From a checkpoint of a small image captioner.
Data: trained on drawn branching plants, 72500 training examples, 18.2 epochs.
Rows from block 4 of the image encoder of a small image captioner, named by matrix and row number. Rows with one number belong to one neuron. Each number is 500 + 50 x the weight over its row's rms, rounded and kept within 0 to 999. All counts start at 0. Numbers have three digits each.
After each neuron's rows are labels from the 100 images, of 14976, where the neuron reaches its highest value: "colour at peak" is the nearest of a few named colours to the mean colour under the peak. Only what is clearly more common there than usual is listed. The data: drawn branching plants. In brackets: how many of the 100, against the usual share in percent.
# fc1: MLP up (encoder.blocks.4.mlp.fc1.weight, 256x64), inputs 0-63
# fc2: MLP down (encoder.blocks.4.mlp.fc2.weight, 64x256, transposed), outputs 0-63

fc1.167:500521560500483485476484500432513529500426501500500500527536500341517500498490576739445483500500500500561500465501392500573496500510500500383498500500556499548500498459500551500492500503565500
fc2.167:540565500579550498500454502500366569500500500513389478500521483565414497500500500496482475494488505500500500500528500375592620585500500500495500654500500500499500500473429497633500477496500505
colour at peak: white (55 vs 15.8); pink (29 vs 12.1)

fc1.138:484440500460484500535551500486500500448527526500500500500544538606547500455510584500500513500500500500490499476502497500549498474596362500381610497500500500517500500500521549500541295500526381
fc2.138:662372489500528496500500647500475479500527525359405579509515504434500493493500500500500503500500450498554500500500500601502509500526531500500602524413550500564461565500551495500537491505501500
colour at peak: grey (57 vs 22.9)

fc1.146:500500426558502573492502514500500685500500561500500494500500705522529500500505504500502511608500500495500493488558500500500486567496501500500466486442500353542500504532500501545566500500507407
fc2.146:500500500498453530497500581593500488500500500473516500694485517513500500435525500490500499500493500501500479500498500468444500519500500581547500620488405383426520500499370500408438534503500599
colour at peak: white (35 vs 15.8)

fc1.127:500410500500500500505484500564530533500618500500434500506500499533501505500500500504500498500500500500500500500426500493403444500500500500500499488497769652500500597497500500451523500500500499
fc2.127:500496441500500500680510500495488500506512479500427500370297500483500500477500510557500500495500497508467500500500506499500443659500516500500500500470590500505500500500500494400500502516500581
colour at peak: pink (78 vs 12.1)

fc1.225:479500532500491500500501510532500657485306567500615500527500500500500500500500504500500462500500500568578500500496500500500506500481515499377555500496500500500513489441500533680500409500500500
fc2.225:500597500500500500405500500568430500305453536434498500500490469500500655500500500488500463500500522448321408500500500500475496500437486498500534490500500500492490591500537500500507499500500500
colour at peak: grey (46 vs 22.9)

fc1.65:497504500626500500483500500495496447407505471500500500500500500499500514500500666500508500500500500500500500482500500502528500453509461500426500448616500408500500500380500500484500295500500610
fc2.65:500475500500503496500493500500494686500639511340500500461500407607500500550493500500405500551500500500540509500412500500511495502500481500376406500500500499571500500555537494488500500500497500
colour at peak: green (75 vs 3.6)

fc1.119:500493498416500610500500500500500602500495500500500500500480500500500490503500500601539502500500533562500500537500500500500789500500500504387500405500500500504426505500500500500500500500500468
fc2.119:534500500500501508500497500500507408469500502500500506500500500251500500500500500500500502503500505500500496500500500450373500515490511500500500498500501500357424446306470506500500516498500516
colour at peak: white (62 vs 15.8)

fc1.149:500500500531500500500437500467353501498502545522500510500500500496500500536500500432498558496500425461514549462604500500449500500499596500500500451499500500231559512480423538500528500500500500
fc2.149:500436500558500500500509483360500707500500500500500704500556370484500500510420500500500555463501500500500500524511500500462500479580500500500500499500496458500550500507500478500491490500471455
colour at peak: cyan (36 vs 13.5)

fc1.194:499491500499500500487500500500562500500431602500392500500500603578500631455498549509500447529500493495500411665425497500500535500484450521500500500503487500500488386465578481545500500455500629
fc2.194:481500529496500479500500486427500683680735500501486500476519500505471536470500500503500496496482500498500528462500577485500408500500500498500500467438510493572504500500500500499500500500500508
colour at peak: green (49 vs 3.6)

fc1.241:500500500500500500496500500500500500504718495500499500500500497426500500553500500470577500500500500500500500500504506500500500515577705500500503500502500496605500500504694490512500500500494506
fc2.241:500523450386500500500370500500500500500462500500500500500567500500500494500500500500500510500511465500593559587500500500600500500354410299500510500500500500504493500500500500500638500500500473
colour at peak: white (52 vs 15.8)

fc1.124:500500500500500578500312500540515594500500500457500500507500500500500500500500500344585500500500500500500500500500500500429500500500516500500570686479512425500500566498500531492395514500500579
fc2.124:552505500500518542609500500500654500519500500500497500503500777500569500500461500500500500500500531500500500499500515502500500500500500500500446458575500415429596500500500500556500494500500500
colour at peak: brown (65 vs 26.3)

fc1.185:500484621513494508500500480390500501616495500500499525500500448555500500440451500500500500500500500500539486500507467501500494500500507500529646524500328501710500500500486433453495500500496500
fc2.185:500500414500442500500474498478500500590318500500482500500418500500500494401478573500485452500505500500535487496500500500500500481500412484409500477678500490488500353574500500534487500500496551
colour at peak: pink (51 vs 12.1); grey (46 vs 22.9)

fc1.250:501427520448500500495491555500500500507500495500500492466395515467500500500510500500484487614273500506500580500439510500424500493500500500694500484500500500467476566500500500483500595497477498
fc2.250:500500500500555500502502500500494598469500522594500500500500324500526500589500515500480457500262542500500525500508500500529516500500434544547500500500508475500506401432430502510500500500500580
colour at peak: grey (54 vs 22.9)

fc1.59:500540500681507500500479500500500500500500479500501500506500501500500500500500492687500545495490500500439500668500500500540500568503500500442500500500520489477510500423500500500444312521500495
fc2.59:500500500502500500500500500500500500486500500584684500410500383444500500501341490493500500500524500500562500500500500501393480504500500501500500500500500278500500500549500500500523500500500487
colour at peak: green (56 vs 3.6)

fc1.201:501500505558413508400516574506637489500444500500500500500500496479470517489500538504527492500500548369359509500506551500500533500521474500461498509500438500542500500500500487568523724498500496
fc2.201:500500408500500500497473297503531502495500443500500489371563416500451500510553500410500533500513500500568571428500500500484503500512500505379497500500638542520500422500569480509497484500499499
colour at peak: cyan (31 vs 13.5)

fc1.115:569500500555500500500500508500500500502500500500500500500500542500500500497866500500500500500500500500500508500500477500494500500500500500500500453505500500500500505500497500500494515500398449
fc2.115:500500499500493500510500503500500494561488512459481495500500500500500500549499748500500500500500500500500622500500500500500500500500500500500500500500525500500500500500401688382502381530500506
colour at peak: green (51 vs 3.6)

fc1.198:500500500500495500500508500500500500500500498498500500488500102500500500500500500500536500500500499500500500500500514500500500500500500500492500500500500510500498500500492500500500500500500500
fc2.198:496500500485500500508500500500500500500500500500500500500500500500500500487500500500271500534500500500500500500528500500277500500500500500500486500500294439500460500518585490500500500500500500
colour at peak: red (45 vs 0.6)

fc1.175:500500500500497487500500489500500492709394493544547503500500559500500602500500492491488500500500500500500500514500474500500429352500500500452500509406500500548494379505515500390500500467500370
fc2.175:500500536500500497500500481500500375514500500500496497548500500439505500500457500424589500611492500459507372530689491546500432381637500501500500500503502505523476500493576500500433500500498550
colour at peak: white (51 vs 15.8)

fc1.29:600555500500500501500500500500500564500503500500500500506500500500500500500473500513500500497410500500500500519500500602504500500500500501500500500500500500500500500500500246500500500526502741
fc2.29:500500494500500505504500500500511518539511497590520500500511497290500500493500500500441500500500555500500500500500500500500415537500500500570512500512500500502500507384500500500767500491489500
colour at peak: brown (88 vs 26.3)

fc1.90:500515500500500500495500500500508574500629497500459500500500500563477500500500500500491500500339500500464500500500503500479500641460500500499500500500500762514500500500510500468496389500500500
fc2.90:500500443500488481500500500552500500500500500500500500500475503500500526500500492500500500443500500500598594188622500497500527500500500440500500500500500489500500500500500500500500500501619500
colour at peak: pink (44 vs 12.1)

fc1.155:500501500503529500500573500500474348603500500493500486500500500305414492506500500501499500501500500439518513500547500500502500631500488507481574638500500552498532499619500506500500548500433495
fc2.155:451500551551587507442504500500487431494452500620500500500500498628502500491500423500499501500500501542467506490491500500517487467499505529500668493489500558525500500500712500500611500500521453
colour at peak: white (43 vs 15.8)

fc1.61:496500500500500500483500500500500500234500500464500452491500477486500476500500500500497500500494522498500500500498500500500500500597500501500500500513502500500591504500500498589500500498500740
fc2.61:500500500500500500500500500455500500528500500500500500500500500500500500500495500500500500674506500500499500500500500489547500500612500500500511500549487500500500500500500500355244520500500351
colour at peak: brown (92 vs 26.3)

fc1.22:452500500500500493500500514500500615500431498500500500500500529511500500508500500518605500378500488500500492426477528500504500555472500500472500316483500616369500476500457360500497609491500551
fc2.22:498500491500587460399500641500490624500500500492521500506500500530500536500496500500500510500458500478500571439500500496342500483500500603500500503431517500503500489500500602500471495486697486
colour at peak: white (49 vs 15.8); pink (32 vs 12.1)

fc1.157:500500500497500428465474500499500339500529500500499446508500526702434469500497500500500547500451499500499505659529685500500514435500500500508500500500500505500493578500500500500520500500500512
fc2.157:500500500493500500355500514500471628500500500500399487571500500597500500542500500568500715498513500500478628533500500500500500554500477500500613494463553540500500500491495500520500452527500505
colour at peak: brown (59 vs 26.3)

fc1.211:500492500500500388500500402635500500500500525500500500500500500498486500500500195523517500500500500500500507501500500500493496499500500500505498413494489500561500500500500500500480500500500613
fc2.211:420500500500416513500500500500500500563500500500500492500373500297500500504500500500444500500514500491622517500500500500500500353509500500510420500500500500500450495444500500500516321500500500
colour at peak: brown (80 vs 26.3)

fc1.168:502500500499534604500532484454502500500500611500500500500449500315500500500500677472428500500500500381500500523500500500500503500531496494500500500500401500490500500349597500500501481498500500
fc2.168:572500500367415497514401511500492642500500500500500504383500500500500500504500500496500567500515500500500500421500500500763500478500500500432500479500511500500500503500500500500500500500500491
colour at peak: green (65 vs 3.6)

fc1.9:500500500500645611477446500470543492604500500500500562500500641500500377563626500533476500518512502408500500500498500500500528497544500497426414500500513480500468550613578500500500474500484468
fc2.9:578500506499518468500500574500500451500500500505599503504489500383527501501500500511529492500500550455500537500486500500500503500500500505607500500516284479511518500491500500289500500500493404
colour at peak: white (59 vs 15.8)

fc1.230:524394500500500500500546500475503500500500509532415554500482500502500500509449500490301500463545500500500502500645618500500498500500498492551500486500528500376479500501636432499500500500580565
fc2.230:492500500508500492500500500500498738500532413335500506500460500589500427500500474537500500500500502605500500404500500500500503500558500601500518425500500500500500500500447500500422457500500500
colour at peak: grey (72 vs 22.9)

fc1.12:441503500500494500485475500500500709500500500509504595500496500500500500497500500505635500498594555500471488334500500505500500500468502500500497500625500500493500554485456360478484478508519466
fc2.12:500500482500500415500500500473500501522497500500500500667526521586500495485500500500500498500572551372275500461453379500500500500500500500500501506500500424562501500395500500500500500499493500
colour at peak: pink (30 vs 12.1)

fc1.69:500498500463422500500482500516446489439515499418500500493508293500557515376500500626518500497524500500500500500521510500500510420500544463500501500500460418665500500500491500494430500585484464
fc2.69:504500506520500553451456499500509536500500500498596517497500500500625500511502533500500500500500500508500500500434503481505461557500494500489555532503192391460502538527498500477500491500500491
colour at peak: red (58 vs 0.6)

fc1.14:541497677500500500500573500500428271505500500500500493400423500440512441500512500500500500500500500565500501580500475492500500536500500500531500499500517637500433500499501500500559501500501500
fc2.14:447519680405500500511375500500500502422410500500500500417500584565500421500500500500500500500537500500500516500575500500471506500500492525500500500576449500500355500379500500583468500500500500
colour at peak: grey (56 vs 22.9)

fc1.140:500500506500500594500455439410500596480500464509500501476498410500489500413500502613500468516385500243558516500482437502516484501514500522497497556454500500500500499500493500494499546497500500
fc2.140:500500487500547470500500500500500500657791498500500500489500500492505485500500500528511500500510500484500500500472500500611500500500500470494501500500480518500500500500494498343500500568500539
colour at peak: pink (69 vs 12.1)

fc1.202:311468500570500581500453500500471465485500514500500500365544500507537507500607500500500500545503500500454509501491503500496485500500497439741500461522500500500500500503501500462543548500488499
fc2.202:500500461500500500500505503500275500501384500500517485500500454500500500500500543500500467496500310500500500488500480396500662479489495517500449500483551500411501500500504500500500500518500490
colour at peak: grey (63 vs 22.9)

fc1.103:500499500635500488500500500500566495500500500460500500515500500500500500350500792508500468500548500513500404500472500500500500497500500500458500587508440500531500497500500500497500486500500500
fc2.103:516487608500510500494505329474500697500755500500500500534500500500500500458500500500500500483500512500500500500485501482500500500475500500439500496465453500500500500500500500500500500543500500
colour at peak: pink (52 vs 12.1); white (39 vs 15.8)

fc1.163:504594500552509500500500500501412562500500500515501500500500500500500500517501500500511500500502500509500500235501498500499500433500454500500500494500504500500500500500500502500743500500500500
fc2.163:370500513616500500500500595651441635480463500500500554500544588500500578437500500500321500500500500500501500500500493500487500446500500500501502500489500500439500500500500500500499500451403500
colour at peak: pink (29 vs 12.1)

fc1.209:461500500500468499895500500500500500500500500500500500500500500500501500500491500500500500500500500482500500500500500500524500500500500500500501503500500497500500509500500500500500500499498500
fc2.209:497693500500500500500500500500500500500500481500419500500500284500532500448500500500500500519520500500500500514500500500500500500500500345500462500500500500500500500304500500500500500500500490
colour at peak: pink (31 vs 12.1)

fc1.38:451454509507500500500542478500500500597256505440500543500500486500500500500510455516567486440493500500500500543598483500478577500521500498557421497569386426500504500500487500496612552500476500
fc2.38:389500500494500500500501500501513500579455500500500500342301494438462396500500383500486500500476462480500465487500500500500500500317506500500548520499485501505492500483533500484552501504500500
colour at peak: pink (37 vs 12.1)

fc1.66:425500585498527500500500500562500500500311482500507500500500500495493452500508500500511500500500500499500549500500487500462500411608500500497488500491457505500560302395500500500589500628500511
fc2.66:500465500500491493500500633537510486500507500500468500373243500505500486500521500500447500500659500500500496510500500500500499500500500554505474500484493500500466502500500481500517500354500491
colour at peak: pink (32 vs 12.1)

fc1.105:465579500586500487500500500625506512500623588336500534500500522500665490500505406526436500492500497494580500510472500522479500500480500502503500500528500500490485563458500388458510425500501465
fc2.105:500560481500500479494495386497500461429500500515475500508492604458500500329515500380628470498500500500452580515500500497500500500580532503549445558528600500421500500500540520500622500500541514
colour at peak: grey (61 vs 22.9)

fc1.78:374500471479456501500418459596531636508473499500452489358564500500536495500500500496642500502632518509500500487499468500544500500500509502448552500564500511502498500465450500500483488501526641
fc2.78:448500500510500494500453489500572474492439499563500501526499527498367532487500485500500557500503500500271500500489665399500542509443505498466500500525520500406432530500500500576500488491504486
colour at peak: grey (47 vs 22.9)

fc1.142:486500492511480562500500500500500538500502496500500500500557731500500500500496500500500500500494500500477501589520500500500530500500500500472500500500324323569479491500514500500449500629500500
fc2.142:501500500465500500500500500500484260463525500500496624515500498500506500502500500310469500500500500520541430500500500478500458493500451500501500498500503500572500500501409500500500644500507496
colour at peak: white (90 vs 15.8)

fc1.67:500500535500513500635500500496503431500500332437500500500500270585471492500500500549500500490500500500500510500500576500500354500500581500500500500500500502500500500500500580500500504500500500
fc2.67:500500500500379507500500798500500545490500500460500500500500500500439478500493500500508500500500500500500500500501500500517500711519500472500500500500488496458500507500500500514500500500500490
colour at peak: pink (33 vs 12.1)

fc1.94:456500500508500499499500500500501703500500500412500500500500472500500500272500500670498500494502500500459500500500500477500549502500500500500500500496515500508500500500500500500500443477500637
fc2.94:609412500500512584500500505496401354527507500500505500500500500383576500500420426500523499577500623483500500500500500499674500475499500553500500500500455500500474500500605500500500500500500493
colour at peak: red (35 vs 0.6)

fc1.37:500500504500495511500493500500500500500500502551535500500500490525500500500500500500500567446500500500500500124491500500500500500500500500500500500522500477500500500500500426500500498500500500
fc2.37:500500500500500500500500500500500720651500587502500509500620500500489500500502506500500500500497500500334484500500500500519500496500483500500500500500500500479523500500459575518670500500527502
colour at peak: white (55 vs 15.8)

fc1.47:500500465500500500500410449500501500500443513500500505649500468486569542515500500479539500563500470500500499500500575500500463500630541500500500500500500765430500499498500485582500500500500500
fc2.47:510500500500486500500500508497489558500521500498511577500500489489500500676613285500500500442526500500500515516500500519382508500500500507421500491411500500503500500506504500500390387540500500
colour at peak: cyan (40 vs 13.5)

fc1.74:609500500500500496500602500499500500591532500305500500500500537362500500669532500478484492463500500493500506500498499500499503500642534500500500500500527500520500473602568500500500500500483500
fc2.74:500500500500500500479458549500500432500500489500500500497500500441500471420500500500500499500331500500539586464500500588568465367491500479678500456408503500500484500408632500480491500500471500
colour at peak: cyan (76 vs 13.5)

fc1.253:454491500500502476500525439500644500427478500500546467605500500550500473499439574500530500500560589500513500498500500501540509351500444541500509500628426509594500494520500540454501589500376500
fc2.253:508500500478490500500503448504500606520491492613500476500500362471649509500501427500500497534500500500572500500485474500500517500664500500500481500513500491500500500591500500493311430500500500
colour at peak: green (37 vs 3.6)

fc1.83:500677500500500489500500500500500500500501500504500500500484500500500503511507500500500500500500300500517500488500480500500500500500500500791500500500500500499500500449500500492500500500502500
fc2.83:471500506500500500500500500500500500500500500500500500503500500500500500500500500570500500494500500500500532500500499500500455500500500500506500462497500500500500500482494472497500474500500116
colour at peak: brown (61 vs 26.3)

fc1.129:500500521500500500506499315500500464500500537500500500455500513500500621440500522500500500500500500500484500469500488500523464500500500500500500500500494500512500500500500461500500189496500482
fc2.129:500500500623500517500500730506429500500669500456500500583488500500500497496500500500500500496500490442628500500500491502509504500506500500514500500500552474492578500500500500500500500500500638
colour at peak: brown (70 vs 26.3)

fc1.50:575500500500564521500500500500500500731500557509500500500595550481468500500388376557466500518485500500500500559500511497500509500500415500321500521500500500500500500500505440500500500500500500
fc2.50:516500500500487500504500334500502389500500500560521511556500415435500504519334500500524459500500449512516430500500500702498485482500500507494472500500500500479465500520491495484509500635500500
colour at peak: grey (55 vs 22.9)

fc1.89:500511500521500494581505500500500523489500500506595500536464479640500500467476473458495500500500500518500500500537390500499493500550600393495487486581500512464500500498500589499533500500500253
fc2.89:494500500500473500506500361494495667473445506443500441303393544507480500394497513396520500439500494500489441500500500504476487496500500500500500500500500485498500500545500500500500500500483375
colour at peak: brown (64 vs 26.3)

fc1.248:572497625500593505494500436465500476500565479452500494504500382560557487500500595558500493554517500500533500499511503418500500488500500500480500683469489500661494532500476529501408476510500518
fc2.248:500425500500495500500500433500494500473500500416350500348591526500529500500504499434503500500500496500468394447509494443504500498578510511338536491500443499498493500500500459399500494520500619
colour at peak: pink (75 vs 12.1)

fc1.191:507500500454500470504445500532500279500494500500582485497495520500449466387511544536473500473487500500506484500508711453557510501500502500491500500499455464505500467433500589576500511533500524
fc2.191:500500454266500500500490667500512600495624500542500500485571496597500587542500500488499537500463500500499542484500475496555452535444500504454545499491500500500503513500500500500503500435500500
colour at peak: grey (49 vs 22.9)

fc1.62:548500510733500617500500521493423498500500397500500500428560500500503500456515559500500500496481546424467500500500527539500469500500500500500500500495500492490460500441649507490483401503500589
fc2.62:671500491492592500523500541500537496496500500535580500500500321499500499500500500500500472539540506465505501485344500451558393487645511500504500500500500429500500500512465500497458500519541500
colour at peak: green (29 vs 3.6)

fc1.98:500500500474500514477499500479498500504528500500508433457498390500498500300500626500500518500432500506547296500500482500515487527500500448347500487500487500500500500489503500503500500460436500
fc2.98:527473500533500500500541500500500478588498500500500500523500506500509528494500565500463556500562496315500460510491491501347500500477489500444569500505458527500502500500500497500506570740488500
colour at peak: pink (77 vs 12.1)